Weights of a small image classifier.
Training: soap at rate 0.0041, 6800 steps, batches of 128, held-out accuracy 100%.
Rows from expert 13 of block 7, named by matrix and row number. Rows with one number belong to one neuron. Each number is 500 + 40 x the weight over its row's rms, rounded and kept within 0 to 999. All counts start at 0. Numbers have three digits each. After the name is the row's rms in percent of the matrix's.
# gate: expert gate (model.blocks.7.mlp.gate, 32x48x96), inputs 48-95
# up: expert up (model.blocks.7.mlp.up, 32x48x96), inputs 48-95
# down: expert down (model.blocks.7.mlp.down, 32x96x48, transposed), outputs 48-95
gate.0 068:427507578555506500553486477485486501527517461519518500552500457515442483468550470478548503480573491450486477493489477509515510433507593470514573
up.0 075:523446467484463595480436510536503509478537537469474450457426554517504435549512565443464487432443544552443567538522558483467518574461461620442493
down.0 103:452531526470540467522462453497495508518540480507477497472552499516487544553499496511483502459431538547503507519479484477526560573483506428512508
gate.1 160:507520553528547507542512520536482463525474549517481440534542508551522470482486525450413507500606530564542520517504523491561519543477526511502450
up.1 186:519512413498470500465509463496502547510509468493535582470508506477490526526516507522559495492401472406486507457491462514454501468520505493517564
down.1 206:475613487528489459405458495527470482508457496492494564508477486455575486437501523492488511588511507542438505499524455509558530446441492489501451
gate.2 057:467481470468518508483495549533509525460480470471524499461531566482552495528435493547462503429422526536546474451503527476499488527444499573507578
up.2 051:521489517538548464461544598465461512527480413456521504559550510552538465472562436509487535511523493564606398463517515481517547457480508510498455
down.2 052:568519465487559559481520466491497526471494467490472433559431507507468517487458530498475498525553521471415522488531470585509547480472456474523470
gate.3 127:637515498509506550525459489508464510554525527516456519488442488475511487513583539571513469594490518457528480574587488505527546509498521458513478
up.3 082:453506488512488546440487496490481453498528520443509570421522520490439499461479533551528520504539520553534530439483504423475463496433450552578536
down.3 083:577397478489515536491456580591519471549461491511452503509457493456549519563560520443483462429525501555486524572525548472477483487485511567525460
gate.4 092:546503481509530547449452479491526511484482502503520486489463580472412425502467528482523534482377472516543471540516532566493542534414484512485502
up.4 096:560500474541500576572491490460480532513461537542439460438481520528556470442506480513498476449488525518472473532474560468529508469567526570456433
down.4 075:478451495523588419531480521478504467481481515468500570531512497556450443531493568469529505444387487453522499498553512465478494434503461503461550
gate.5 006:432527526557572516496459419442458448483534480462500521487487524489511477461498576507522510505521599454549507503542510464482472510489544507437455
up.5 008:488552468472460454561563436488510502490503481432525505531515459487525482429431483485465517453553504455586519543487600513470457503535568446500544
down.5 005:481490505499460475543464505496479439495506494482534537533513450481467477520535516532524557432608527440495535495551505486447549451486511530504520
gate.6 021:476518543506555477501415488476522553481502466448498505528473523626446547525400578421519525456494530508497456483415539462514478504494513516481504
up.6 032:460447563501501511483514464529473524476503462485478499471503505478450520499475478486539489569550535524483492566451580478492524503562441518538546
down.6 028:468508494494509551473499484492527542504551455483491449500542530547437460530579413447530498562553489525476449455528477526512509429570483422564473
gate.7 080:450450522533574495411528470491441562488498509552521503534549571523569521467442544597510526439558497532500496477513485522477450506487556474481526
up.7 082:491587523502400530479514457436597414505514506421525482523510512499418485504495470478482513531495508473490513478498529468527510492545474409573444
down.7 072:493565542509515528496538458511494460473568545525507461521584483553512552497471519507443446517591478511472537510497468484564538489533518387539557
gate.8 039:516502482504532425421577540468555511502499421503534545481501477558481509467534480492460469476485481531556515489472523432441516496512491592532536
up.8 028:510452499463484516558472550451500516479552537470472489444522541587505461461447517527514471505530521506522484512533408480547518492449541457507485
down.8 030:430501541483459527475533482488560515496523513479449415558590454506482478598521484528465515535398465490479500562458459466511445519567540507527509
gate.9 097:597484473451479563526421520524472524480516528489469499485521510476532414546490536499532507526504526569469516457512436572472485533493544534478467
up.9 084:563514505563524518479549528537506457560441456559533510512555501485504588537521560556530526571419486438491461482496488520535488459591518489427541
down.9 073:570504466521492480571502572545464466435544572492446457458510478488547480483441497545523479513448565550480469459515510472477477509509486561487550
gate.10 063:502590449519547456517497454497521490483425556449508469480507484425523471467538595536482498458549451474468501461506522571470451470499562609518514
up.10 069:557528549495550515452479420520495466471502469479466513498500527508501556521450600508451498573397444572483520507492499502475542488550492470513515
down.10 066:536548498477466539514499481549472498471499517509478497470448492514451534502527497478487436471490488489470459510511461430514461485533533555451629
gate.11 140:438518522533544464550473435484482467567540489481511513488418525473515552437484488509508459510559501453441477541521493489525528468528528519504522
up.11 143:492530509528558459547471422510458481566554482485525544486440525470527537436476502516500466507566516468450493568502477462515530458546524528503491
down.11 183:504506490497487517573510555502500537472498524511508384536464500573489561525478475474481488471499522574545489546496541513465450545574473460445451
gate.12 071:560473490537458483525494516475490532513496527480500555571592531504466557507531544482518491529536474442555499434423519515515491503497496467524488
up.12 059:399476546554538515535453519474520511605503437493510515537503417496465517496556508515535548477564485502513530538498547487533487417522508476549527
down.12 066:518445469522494524455511597470499516491459429458539488534376517548509467551491535542497501552429483523514520459500514511485498494483533497523377
gate.13 057:542569453487503549455468481491545498457513559464512510504528508484533503535514486616489530496426490437469509429510500543456500510436543498509436
up.13 060:485514501494384557414463478528545473474553529529547482484504498438515441493491478527522497481405540484496587478545493465486516560420485519507412
down.13 053:505524505461504490463417472513494520547442579478534507492472501411487502568472504519509553429586543546494476517517477522521554523427482439480386
gate.14 118:493494496507491518555456550481455538488491496552459501505486467427426483561507557513469515458395525479461466512473476498539529479502541619442506
up.14 131:408497530437523556503452520560501543475466470509444463511514461518458438590490556510514501490372504497489471472562440569531472520539498553484590
down.14 118:512510514476492547495470426514457495481507598489491493518520530527472468478461516420507503481473506528520522481436435457535440502530571440473516
gate.15 216:513434510446490445525486517535478561406558501464484494501577547507470507443451461402451589510464497531468503482485485516479436511596501515492465
up.15 207:504440491471537507513487493521495495429539493464463499481574533493488506463478515415417574506469482547467501478461505541449426545602530526477471
down.15 217:472504563555537459491501449441506471440445529482539529517559550543598533570491489459512506527496533476406517537465425496551539438560525417485464
gate.16 008:581413510551494505515493551447528491496555504528533542475446536504502494514586493545453538521551514517568505483452580484490443528438581499433457
up.16 007:436531494464501515476456509515454513494468515506487518504428541502473560496491434399503522529455513506481504488502537494510529498498412584507679
down.16 009:386463534493468438572443483486543454522535529428545527534521448501496470512519525468542622499533516496523438540537545490488476418553550505517392
gate.17 073:519462475497467528488573516438489557520527524529518592492564540557542556487496516551550516504560500484527497503433500466539497480445433514519510
up.17 065:567471497533535498524455564532478528492445468462565521512617507474521561552441538439468517507439518465447540453496463517515502510456500442454480
down.17 071:499506499523544427518426505501534529550417461504430571469515530565455444562532458530517546410500534539451541506572534468556506464453450469521508
gate.18 086:462472484490520519549478488459530548529538454477473548473442448452437495500595516498442496479531489580492513457482508490562480511426459603543529
up.18 061:553463574504497484532550484521499497491516451408487523492483485528545477425450548523474512536548492488561461461483392438465426502554587536463489
down.18 042:507437496536515586521478510460520485499426466461493503467494473552429439459568545518456543487470490541521508475469451515506461535503557498528494
gate.19 161:554557563427521448486466536525529470443465482419534526467580509494500455457449455463446540557462520516489512463506425503496453510500483478526450
up.19 156:553469576450521466494460553540499481491489488433525510465564485516530515459496476452425575574492503577551509478500452495489419541509504464465436
down.19 153:471528515481559483483520455533490510475469448507520517541490507562484523581445499415532463524579504405461533516513485540544492478501470426554525
gate.20 125:548454506480461533590489541535537488518520494467428454459537543449566507472494549590594443543479480462556479476511494484512468417478481541525520
up.20 124:479507522537504476576536540549471459542516499508489468460535554443526501481491547592537433546558504455526475529529393499475472474556434516475517
down.20 099:549408480549495580507557474516523505480444467483495460437430553492499524541530542467467522438444514519501464521506507536448505540542544588459534
gate.21 031:538464510452486506484524516496489489453497494491537496502533520508502489508519475545493502519488507434548505481454514504486450499343544448495497
up.21 057:480471474507486470521552513467429523542552499520493553415441507479564555494547513520485448494602494496581507571491555487443513514469453543541506
down.21 034:499522496513468496457513526528524506480517510448531446492491537466507483539542509395483415525505476463461536538530453456527471490485564592497570
gate.22 006:601460471491467581479454535522575590532481469583524546443436548514493499483549501494468478476546479559499496525413490460492507523426497527486435
up.22 006:427596509500460480500506485480508391501529500472493449553561463510524464466484503457577583537558484508458474558498472508528474522517475511570533
down.22 007:483513503506441389475478503495523471507602491479549531539500487473486447457486559597534508457514510496556484494538496474470552517502540477484409
gate.23 124:516538458495525549561528484479437474459511568460525485477439451494555443519460532532549471481470550519450500529525433563485462518545519510487420
up.23 127:524476534493528491457479514495521550494460443508434519465511561547436489514549539490451552486500462548475517448471572456545550497472436588516595
down.23 135:555510498493482478521554482470494512468515467488503487480456572495434530512453421495532459522478536466426507435466518471529468513517503540490641
gate.24 072:507537472485497486478495443452454559511477517497487486481549499518446479512557547479477549516551483553479433525467431506534539449534491496485500
up.24 067:384571489499566523486485439440507498473495501490467503516440536533497463519529480452478523536511487549486491543473618504498513518541465453503539
down.24 070:419521516494471528415539526521483405511516507488533469536517496477551430528466533540512488494528531525471489458593447498524426564498538521535493
gate.25 013:479436467475505476542483493432543483574530431523508536506528479519437540464549513572505491512576452529594484490451563481495439462410506472516519
up.25 018:441486574516550546525507494491524545506461435497480386508457491552441446506469503426505503480537494547428427560513503486507491503619531496473532
down.25 027:569520482505505500451549539502435522458487503556470463468439528515534521508447475552475433501441477484486533514491479487497559582455452525442553
gate.26 047:500448577543499480511579466474589472475465495488508453556517517448512541552482470501495474564576501517522516479478536530502472474448568494519410
up.26 057:434497529502503475456511447476559541433468450477545486554535512559452545521431385395495502465513512509483496500502490521494487534459525424510526
down.26 035:528442501458476597572501563530518479528468473527507533593543472507517551545503502511519524527524508525519544455542580475480520464489495521430521
gate.27 029:539469482461482463487509483502490485548489549494601530490549488460490593458504576509493518471550443526515516485424491472458501478440493470508535
up.27 033:456414594517515464501530464522501534469465466486528563460531490529494509498495467477463563514520465524508460561440402488463481496538547532500507
down.27 034:547484502525502409496499512508477504480497457517466520490370528460492521510476474515515527486443480498484490449461494497470522469514464545428570
gate.28 082:502534494503518478466560532517465474473410504477514496491524451483558459474491512546484468563447470451422485424559418548472542531587517464557509
up.28 067:532517426510503548499491516496459456484454449526546494468470431476541525556516486549563472512520481431449485439553485585500502468444404604523463
down.28 067:459539516530513436498473488543463501543490540458486491523571507530420445440550506504516471453566496511513500468570449453520493531562500494434515
gate.29 150:460494519550475472478461490512463538499468485544470433482490515455512446587521514534564500489469478484464486565533403482462517470556430519452520
up.29 151:503504442468490462512555514447510507490528527479531521568511481550521536455426438428454494503533515575529497514441566511514502561506535445527374
down.29 148:509507549481469474451550546508501489522489499504548543452428556526505512541452474540524507502418477495470492517476474514514498558461429508576451
gate.30 114:412483519468531507495457425486491529492521539534524480460464557449451407521478416568517492486548486556513471495519437530512556534477490551510471
up.30 083:575495510528468517524498623534476508515503513463476491519529483496519532451524547449515491474408533526486492517485506492538500440584517476412488
down.30 080:521503511516530487551507419504499482541458430548507569512499493572505491582508555408438456459502455512508519553448518480518507562516524484491600
gate.31 073:512489431442521427518473492431483543530503540485526447485510435511507478550530512526490552450480484516519500483464548535497488564433547494508450
up.31 060:507413573480493438488457495522474460467522472484508495469566591451531480473488538510484489524422490524510522514480448436538517477490476470510534
down.31 046:486482517477453502530476458513496454568487444537484523470526449529472515524532491567504483546534503466469493500544464477467485501448447498555534
gate.32 212:467527457514556498510495418535546469532461413508555441537568442471448508581541518521485539521486467515473497469543526512549542462500445488535526
up.32 151:542567462515543482477490431508546438492467459484534436555551462517417526568490504496491553539487472454457519485564548536567535508545435485504529
down.32 153:557483558451470527448572543553470528424492501529500464483434540501467566528524457446485437509399504546477528494442437481527493503498490534505569
gate.34 052:558466507487467503499515459524502531557460555553442495474445539487478557532526443604451500533531414515515481489531534547490557482506448451440468
up.34 038:569500476510474505560543504481464561490544563504503543462444473471593568448466419447520426529553573437537537499452550515517477496526582430518546
down.34 041:466472593491511439450449477411532467505467532546551483491484514505473465525450490519523458567499497502475494531502455510479441557547501432583468
gate.35 037:509451415450475420475481569526513479547501508522568470484577475494538497504560576509503498544487472473561536449444502448406511523431520436517492
up.35 043:466508476473483468482554516465461494521491553492516547448469507538564611451510507503497456517548519409549527499479445496498463432399531465538584
down.35 031:470563507474488491481521508551501506508455485503478521509555528499426487522510456428506496448461517484481569502517542459536490481527465528480542
gate.36 112:521463498547507537580507529488434516514523531511466494464436490447600515487469470477490485513538563519556496546535549479493479504477544518376450
up.36 134:498461508476468469463476538491578558486573443467504510493463534510423416437524509524521486476508441536489523535469498459525518490481442544564554
down.36 149:582530491512478510468561559568463511441503528435496537483573509487519480480432519457496518587434506483502517480549520489542460470467475557504604
gate.37 111:535447470497506475449565563519581500537472512465542481554514490512505483510521527536528476494433490488546481495516430536570448535565411462491451
up.37 083:552466503480485466539497510468531523555516465497473584474509529516501566423516539445491489616622458460512482473422509475484522466423543458533557
down.37 103:515539509522519509455467541534514484486598471521519502555510546529446572535454518598510454520551530588441483451516479520516432524600464439455468
gate.38 032:508525480503464496483508425514450511493513532522484447504585482499539488516537512464555506525570498397514503468461498558462495557442515491435516
up.38 042:539564521515519488478450411498555437540476501436476491557539472531441543501528503541483520518563462420441484434524441558505504440533558512552512
down.38 029:539465478523545466567413541477536521489461489516457483485561507558442471490451546542478501424476506456528490482460541527487504488514379463507511
gate.39 024:472536518460486394534516486544474490533489554487519515515447538401525559484499418536494468497609495504528517471439474543499501465499535488488557
up.39 034:518462522498426460410521501472526464509537395486550526560554487533527452482538448519486560471533525534566555464468528445503512481449536533495405
down.39 024:590529549507465452497500557474515553508505435485496534449458539489520537462556464537553446488527511453549500502456529481510498486543565556420533
gate.40 118:444502541538465458507477560474498492490475488498556502530486506509490496473494508487531486477573546528531446551454586460510457545467508516463381
up.40 138:609470453478535545519464475526490535540515564522442524481550492493497536550503512520467512488432427498517583488485497534530520502456500520498528
down.40 139:553514544503486437490489488450544464557473492508458520468483511495419548508456453494528514520484571590490483511479502486523530564457473493516488
gate.41 092:391488571503508526539548489542527550498551485478504553455464570459517513450502494434500498501509461497526492510479524475472495486457438612496615
up.41 113:452492588493490506510566531453577505517577458469531590445469509485480469428498501474491466499523447506531508525484478478459419449388493549563534
down.41 102:542427478560545439509474505451487533539471499493516519455512538478528473494510518445542420497439493489521466511624515548417495512483475515506484
gate.42 154:524477522483492473552511511503429522426485508498490459451452552505489495513462468498523459496494524469445462551495500497500498438545461509486574
up.42 194:448534484529521511465479489495546474585509474508500549527524446500529537496486551522479534480530472531513575453504497503496520541472536477518434
down.42 185:557484548510523501431480511484454429491472484554502527511423461508543513506557557514484510493498483513424464507520493519524504425473457509538550
gate.43 100:457532542497520404468490559531490498442524459499520532572518600508484508513511491462510548562489539474536527434501467488457474449495505495553542
up.43 072:541522446526590520451495500470495482516456471493468468511479573543450449560532531514537515530480528511461471559549521478543526510510456518512450
down.43 082:474558466531482439457496491483499473486440458472494497505488535486517435474438523540513474486514482597493522494508492535459409552543542556474452
gate.44 108:520494484393495548482472454504526480441541468491521515539540529420500457538515437451529528521453481567453462508495522487553435579456452524516474
up.44 151:419531512431483524476486426516500510396517523480485507522491560463472437502484437404529523491393509539438486553478521515506395550529510523527500
down.44 132:474544569499498524464509486487513494426462477474499575515512519522611500479541475424515484479497478434452500525468453482542453413498533515517525
gate.45 138:466527448485500539452444427508566501496443498529486513452481579510476457554525530399443487546505516530434456490524549512500527473525457516498562
up.45 164:514489600457523435506566559458451508497515478450504519530512393456485484431462458550488526444503480539493521480473421478499480531475504489561509
down.45 139:492521524527475448485518579512483530494501415489515528440551534595482487439461517494502504470566568458512537539600571455564530478465434508560546
gate.46 134:509443512474542495498498541460585521504474484468494507506531479576499541499521562491485508615486494540571513449477511528562475486516527465512495
up.46 128:495556474557461538510513503552423502489515467536529560489431469431492474537475466536524499426546534438459491513545495474476493513435506540467482
down.46 134:550524433507526542491552543509508513495430472456430560456404496539557489521522517471470530541476482551496471477497509480517503468425503554464441
gate.47 073:570475459540473483486516538436498546517465492507474477476542505602472499495531558558525548482517499466578495549458516527450523515442594470476451
up.47 069:412485555492558443476558494501452489482495514477535550498428529465504558439434429443496457503525502509429487481466434527516447505558468544495594
down.47 073:485517573562442464494413467492535441570475518503538535538472491541467565500492483480491511411520557533445481459515486533560496573510517486474577